Rows from block 3, named by matrix and row number. Each number is 128 + 24 x the weight over its row's rms, rounded and kept within 0 to 255. All counts start at 0. Numbers have three digits each. After the name is the row's rms in percent of the matrix's.
# emb: conditioning projection (model.enc.1.1.emb.weight, 256x128), inputs 64-127
emb.144 083:134042124141129148125109134147131132132120137142120139139139095138134111136128130149134117084157149137110132120143140145159146117134176100110155142141137134144128137163152190140106125138151066
emb.145 150:155093155168142112133122126155109144146136139158121118144152100132119148115160143081146130113091137147108123158141124153134152127162140098165140121148133146131115150147112146149153123152156129
emb.146 073:159141115164144113198107137155111121143128111145152114155151076156123170107142131109123127109148068151104140140142113150125151146127136125097137149160125139087101154142131136140163126158118142
emb.147 226:136143127126133130080165140134127082137105131116127122155134153065123130128097132139167097148127146137112128144124128136130132136091158105140147118140102174135132136116120070135161119123073090
emb.148 063:152130132160132126151145131151174145144145142121131102132152120122126125110131133161159126092108094155119156135119136153139146129138100091115047110137177155076129152082085116151101111132127165
emb.149 092:149125108136141131144159128160127156150129135131137127153163129139140135138115159140139147084119148167121138156163171164122152139170131177108132140145158139147125154153111115158095140164138168
emb.150 052:139123129086130103091128146149129127140098108116110112139134163148110133114103141086131119120095185145101119143139108144145149137119182138102131120157112137128128145102087141156111172140115123
emb.151 105:133132085105131192109115151144101119152117140147129116135143082144183154107132140126126147147145145127095118126137122135148149158123118099126136170178148145124129147163115139139151088122129132
emb.152 075:149128136171131133160139120152113142147126123111103099146149066107154114163102133124125137072140144134142147117107144140139152089133130125048115140124099177137140151084149163153151118136123160
emb.153 084:159150150152148117078115141164147139150130125107127117156160079159119138112112150149086136116115150149153119143124144162121163135160125087069115120146092153151144155121135123167115124159139137
emb.154 086:130109154169082132111122128133145135119093110103072136118131147132132107105141100112122130168125087115133156095134143126091134091122090138111142122119138108096122120056120116117105121117129145
emb.155 094:136100136118153098201125115131107116131123167139165106117135159126109147131087123134154119096110110122115126135134102135134128183141113126140161103135081136097087128173074090127128118142105142
emb.156 089:125141107191104134169114125131146167139124096117098121125133114123146112106125115115091145127094123127139115110126127135121133089142117136112091113130118099108147133110113134136137100136153179
emb.157 072:139091101142133165065133154135140132130121082155160125133134092139154152094131133186149147120106135139162095119133084138126132169133101071121171114145114137194150139136155156142113113138139146
emb.158 071:123126102153152175073146138123134143128143106119141138117128166120174147124107118120150154130150109124120125143137105123156132129104096122167148174131131148186134121132119123109159179102121136
emb.159 082:152094126122148068155147126159143167147156112126160127168153114100103134101151143143106127142098167151111144161152114151150153145148146165105130106149115170167134148090121105146147109142129126
emb.160 063:110159132126134170140113127108177118111156094133114149113114108130146117140139120136100155057151095123177114108130089111131109145132106140103099176118140129169138108131096125125121093127143147
emb.161 063:154114136117147103108099156146138129148078125120117101161150131184107127137094148141177137096133161122083135142134129151137151149164187126085104121161158148100127161130184174159118140166161121
emb.162 085:140173104118142124124115127135090144123125116144198094128134123140128154128121130127077121138146154137119123119155134142162129207130140151117189146130122179158118131159136136120142121149151103
emb.163 102:166127102146131099163105122165140147162115107134111125152166135162103139114160166130116158137124117145112124146120148165139156110189121129146096112159117125110091161122162104165126109137166153
emb.164 114:137136122138122148128122128129124120140142127158132096132133072107143123124178133133039073166115152135120121124108116136134133148107000077134120134129135146163134128112129135141131129140105126
emb.165 072:141126101143132121082111174143085146125124105134144089121142101121124109106124149064135155100115143159118102142110163143135144141155143084116134126134152137125158141135152151133076146137156171
emb.166 070:130107137135140109127120140138128108147132160116167102125140162129099113108128111146201122098107138156103152140116116130151131152106144082143087094119118148094148135160125142138153086124133151
emb.167 096:134130081142138109129140139133077184132137162125127080147143112152126133112119148106130134169083099152091100137108138137136137147135112103088173104140147161148107133156160167137135135135150154
emb.168 079:130102134163129089146092118139107127136096103156118094157131118095111148138150139111150129114066123151092122168090153143143135131123145125139155098160093140165123118156116099134200103133153120
emb.169 074:145118123131124132129163151150068121164144132111132119134144130126175135117157123137173137131157067147101111127182114158135144147135105125090135129156108129123124156087139140145123150146115098
emb.170 089:127100078138101082127126114133162115121127081123108158153139131137088147144136133127106120137132116115109162112102104139125133132145131138111102097118130111153162134088093171145103146141129102
emb.171 083:140135115154133122128162110143168153125144150141124180112141150109110128148168135130150147097151133131153153147110150145125139111132119123104125149148129149166153149153144143138105128100148065
emb.172 088:149102123150118124127152139154156151147109103112102140134151097138108145159143147129111160129118131145140135106109101156135151128181114105130130106161136118137108147109092097154106112153140131
emb.173 070:135098080159128133116133131132134152128143120157175121116138155133118112128140132104141091134132152123124136138111156132127132145133138087133165109122137115097151140148143132131095128136175161
emb.174 077:146123160134134080132134167146097136144151167155122122147154111148110109145140129087130143138101123136113136147152150145142152145113208180114124106140129171159156157104130126150163112140143114
emb.175 077:139088137135172094152133140142105139128109103158189058150142139121126171125157130106092158167143139124103135138122148127130138148153190125101163123131136160153137119129150152129162172143165171
emb.176 073:134145083120142094145107124131099143141140151108157087135138105083108142128135141137079185091151136138122155137129154131141129141141147110129171100140150103111137130155137182142117150144185076
emb.177 051:126103149153140142103140131128118106131130113094125111134141090094154096120128142118130123105135122149145140110157125126161140127137159107154126170123126148119123117130131187130090132135112143
emb.178 080:138047128103114103146138152137166169149140180146138138130142097135121112091142163101169157096154147145110141127161126144148140178144110164115121130141166128145138146131120107137130105127195114
emb.179 078:134130150139148133090118148135086153136082123112171119147138152099159134154090128083121138096123143140104143154124091136125132156133131100080115134137087166189128138157101148143150151129139178
emb.180 070:102105164091106166159081169115134140113141131144165125108115138137167126104137136113110136141124086117136117100155132113124114151128137104108142116114112108060136120133157154115102116099144168
emb.181 071:116126097147104115082118115109108130105146104120121127118115153159116115132119105092113155123079160107134127118120106109143113121135135162107107102113144108120118117099100087111077164134123147
emb.182 059:144134119162120153151086123145156131151153142138161120134140156134132144110125129139131133093145116123089124142128093136143140152167129090090193137123173090109123141144102147153189147113178102
emb.183 052:135141084146121168060117150133148138140132117154121147129135133126119154110173138132094100140122134141158134114129158129135127143138077095088181123137156151137152129099153111129117093137106128
emb.184 070:160115117112138149125115146155162112145113159157099141155146144148143135123146132165114118059141102132149143144136107152138157121137132151111143152132100122188130138102102090148174100150119108
emb.185 069:133099082091131101209078117129147163124136125131157108123131087145103140120152152100156128121140155136129151149142125130154124136172153164108077127122138131090164124109146152138187101124157079
emb.186 066:143135158156122112073139129144095156147160148113136104157148142108127147118116152125189142095090140158103130146112145146140147139121149105091162110147125172195115147102111126151141075150148154
emb.187 064:141125115111142130086188162157117128137164161123135100137142179118124115148140155069154112185110119159119105127150116142146150140148116126119135132125118145135102137156070140139114079134104138
emb.188 082:137101087109119122144111116138137163141159122145139121094138216114120120121134135103145099153137147174118134138155144132142136156132071155192129146129109160141111130118086090125121117098139108
emb.189 067:126142134134156143104111143129131124134152180140130109135129147167126165119133133146135095139066168126137095134134099125133125123143107089126131113145129166161123136178107101140154128152121152
emb.190 073:144124115115157137103119165136089106143099106130133109145134162099140139108123118150142121093162085147133121151160118141148145139096167145118146163154098143143098136114116118137133110141123073
emb.191 080:158087126148125144116131118154060125155150165175142095127159153156147147123145151126144126117114162158091108151124115161135159161155133143085134136159131127143140157143103109164146112142148125
emb.192 060:153113136107146146113109220144138155152116117118107128142147126107109147082142151117139146143112123145113122131159110146161143137155121121125154113145144178138137152139104125149160108146118174
emb.193 087:152089166136128111127130150153155155156109079116156153136159106114110158151151152178105171144107131152150142146128111157137158140169099148104113107161146154143119158078096116158114130129145118
emb.194 079:138095082135131134132097153138149127139129118177121123149138124161094133093163134163166135086125156137131102144134102137141140146147155053083122104140116151117133139082089147138136076149108092
emb.195 062:138069138126142152148158174139100170148195115093149107122135099140132118139170144121111152082144095154097121130168156143173142144172107135122122138125114151151126134164120123160132099131172092
emb.196 084:130096111123152132118134148122096166126151089137158100137130110135116123113124143065085160115090147119123152127111135128140129156141142105177112084131140170158147125153087182139133140121159155
emb.197 071:140057121157105140102129144129130132139140161119131164136138128103149117145098144091147069153144092141135146117151158128134136097137090176124126159142088104070130136153143145136119086127160109
emb.198 081:127124133133111176096114171131161134119142125114086163120125122157168144139119127158070142123129123123152133113156114133132132103132071147122133153123123164123135126071102115130104099126102129
emb.199 079:129118120125124139112106169134162144127163154181152133142133063156131132102151129143101157087099144126161111118135156129130128170146203121133146112122123145143135134127090147132124097148160178
emb.200 060:145119136135148145094106161146101137150126125115118135144141124132149130125128153120121133086067117153105115123125135149136143148142100069158134113144136151150137150178053129155164149161136131
emb.201 055:155175097158148161111086148166125144159109108118095066136153095147146150087133129083149135169146142142136098123134108156148155131157131074095103136151139144142146142144123149164120116147120123
emb.202 068:128110132125149099125104121111157127147093089150141159117104184148140156145153130174147142150133133141141156123137126133145121151167130151118118156152103125104109118135122107142162133141119080
emb.203 068:137152103110120161189138124132145184145139111101131154164127128141165127161124131111123148122127138142191147117153126133123130138137155200103087160124118144099098134123141129139073138133143123
emb.204 067:144127136124136153142111170145141157136111100131113135148143146138117139138110134093101103130131136113164114131154151144110139110182148117151131129141130113121129146105092110150123138152143165
emb.205 064:142147134194119109090135082146182137134126130114102148137145114092117122120100130126103101099167107143132145129117141143132142104141155177118136151142118149126133134104053161141134145138132113
emb.206 069:149159123106130103141101160154107106152099142104110102160162126131110129113086148154173103120102125140135137131146122152121158112117143132111116137141116155108111137118097105136171077151129117
emb.207 060:138101149142127196106117149140143121119155146095126165123142102097169134144114139164121088173175120145162147125129116138135134134135095143101099171126135157153135138126158127131094130114086136
emb.208 069:134110078137126122095144160140103116138138169147135121135143095126123160112153155127169088167137147142106141159163088125153126183112147135123140142196143139147134139146161145134150123123121040
emb.209 078:134110091135120120090164143135157116132112134196128132107133091156109139107136139171163122118148137137142152138135155134121135125151105141093082109140136098130122139055113083136170096127137157
emb.210 074:120110130166154083133122088119151110128113110152157128132117126129104129108131130124132137107143117121131101128114128123133115142123166113131119111122120094165126130146155124133134103124144146
emb.211 056:126132119140125146091155122117111102123124115134153147123120137063133141109106128145131112149142125131160115144125121121119123137082115125083174122128143175148110118076143124127111125127136149
emb.212 063:137125162139146085176112127143093121119146149120083093133127097121109136143109133138066133123103085109129125128125087139144137091153138133119131099164118124174082132150091131135142160158099120
emb.213 092:122161150161114168115124113121105121126085123106090138109118135115183137123086119122101116120139145106137133123137128118115130090126103163081075165122094133097092131089165094125151073121088113
emb.214 066:153112106150146129121126160152178142147135134132162174159148137149117147135131141154098101113133177150141129138139151155132156167154144103097095122156145155129117152093125126148146132166123128
emb.215 073:135122123110160103091148120130143135131133169088154144142138107114127143137117145160106121136140118144129128133133129132130142144109117171112121116127156169087124120104128140131145133137105103
emb.216 068:159105115132135133108108155152134146155145135122125132171157111127137129150141145153149140066125151162133130126136135163141161141145148150141121135157133183183145157110120156160144146147145115
emb.217 073:117163136121106181125141135110113109098096105137107119114108146117174115136125123190139123129124158139154141083130131116121114118109086142134078147120111148122128102125118100101139099115122163
emb.218 076:128097091114138093143146135138099155108163127127101117139136143181114113109141130100134145114079155114106140111152124119128132151134105159106103097130142132125122122114152140128128151128139145
emb.219 069:152133088165158083170174107143109150144128141116148142122145079100113107126125120113090124129107161137129148156142118153147140159137073172103103134126123158116112150189138116138136145125139061
emb.220 065:135113109164127123105101121140110110134141158116158139137141104127146162106180137086125140045084132139143124156134159133128144144134123131122121112147122133115108125141114166131125160137098171
emb.221 075:130100090125127092165156159137151129129164113132193131133142145150109142101115139157138113093115139133106141144153128141143139167159127149146152111132134133114124135162138127144124141137147187
emb.222 067:122128133118104169128123161132145137116155120113149145101121169107169102122146117124130159172157100127139138118170159123130124120134181116075123165127137103131103117165145202136115123127148144
emb.223 083:100103126106131202151122147108116110108118117134145151119106107113174132121089103145117091163176142134172104132142128106109107133108095118131135161105104134115111112146131089106109119114096147
emb.224 074:151092159145164125119129143146093146144179132151166131155151122124129137124153148123106120140107178162108122150142122141149148179150111135105166136137140153171134159202108126156125100156162104
emb.225 098:118119129135144173095146111106145119117110126137153153121104133125189107165106097106097099132183102097177145117136112116138111157114133148082125204107118081136142106151133133102111129101104063
emb.226 062:134111079153163138102130150135120135139166181170108100136135151114116156134133151131174134109083130142114122143137127131160131119147126152094128117131114146132123136129069120144170154157107161
emb.227 072:132107100141162129143122174133142132126131138128179109116125138113152166089093107116155131074115106139106149156131098128145128148144116097105170123141162126100136137182137146127172142111141119
emb.228 104:136118075125135134165060142136145107133158153163133123139133126160121133110133141134067157069122157111127109119131128135128137137170210086131106117134142110123114130130130120137143102159124100
emb.229 056:152119105135132098147146141138133091148128184146153083138147169084109159107135146093101145102148166141090127107157138142147136158135127116145117137150135113097139156087105144133121165153059098
emb.230 083:150116114155162108171082160152127144143141130172167122132149129141131166101160138116142116127153133140127126150148119145139149154168179099068126141139142112131130139203145139146171116144181135
emb.231 069:139095136151119146116134125142064126138162152141125094164148137092167125116106132152165106151081157152112157143146111147127148124119165134148142134135122166092158141115099132142150094152141126
emb.232 081:144155120143153164180104166148114134148112152113159113111145133128144157148167147107126157119102144130135109151113112145125143170158173070073130102148127158152148141184121143144148118143169103
emb.233 078:148137101144127184122179129143138130147127118167138157110147094138172134135163144136192116083115130154148143157120106145120142124154047133067103163152110122116112141116102113144136090126133136
emb.234 031:122117098155130151044142131129146132129140103160137111119128085163118130131130131130097085105105139129154122129134105142145135132147127099118131114141150156171118129139132170138119062123145127
emb.235 060:142104078139129145127122128147123148141095153115153156163154077100151135152143142097192117095148143162123121139130129140141149140116160162061140145138121161144106154110097182139131147169128130
emb.236 075:140123084146116143142136120143178154150144133167137151135135064095115141125149167133099136117154152143155110117131134144129144153134151120128095104149151156095114140076119104136126101135160141
emb.237 083:153069108162135151126160146148127139150146122168157112169152146097150141142134142114130144134151095149126131161131127151158151154128157115122160147144110153108144146112089165151120105137139100
emb.238 065:141095112120133138133139130129083138131112089117165125108138132115133140125110127093164175111124118142116103143128100126140139155121106161101153150132123144144130127174073161118124137112116141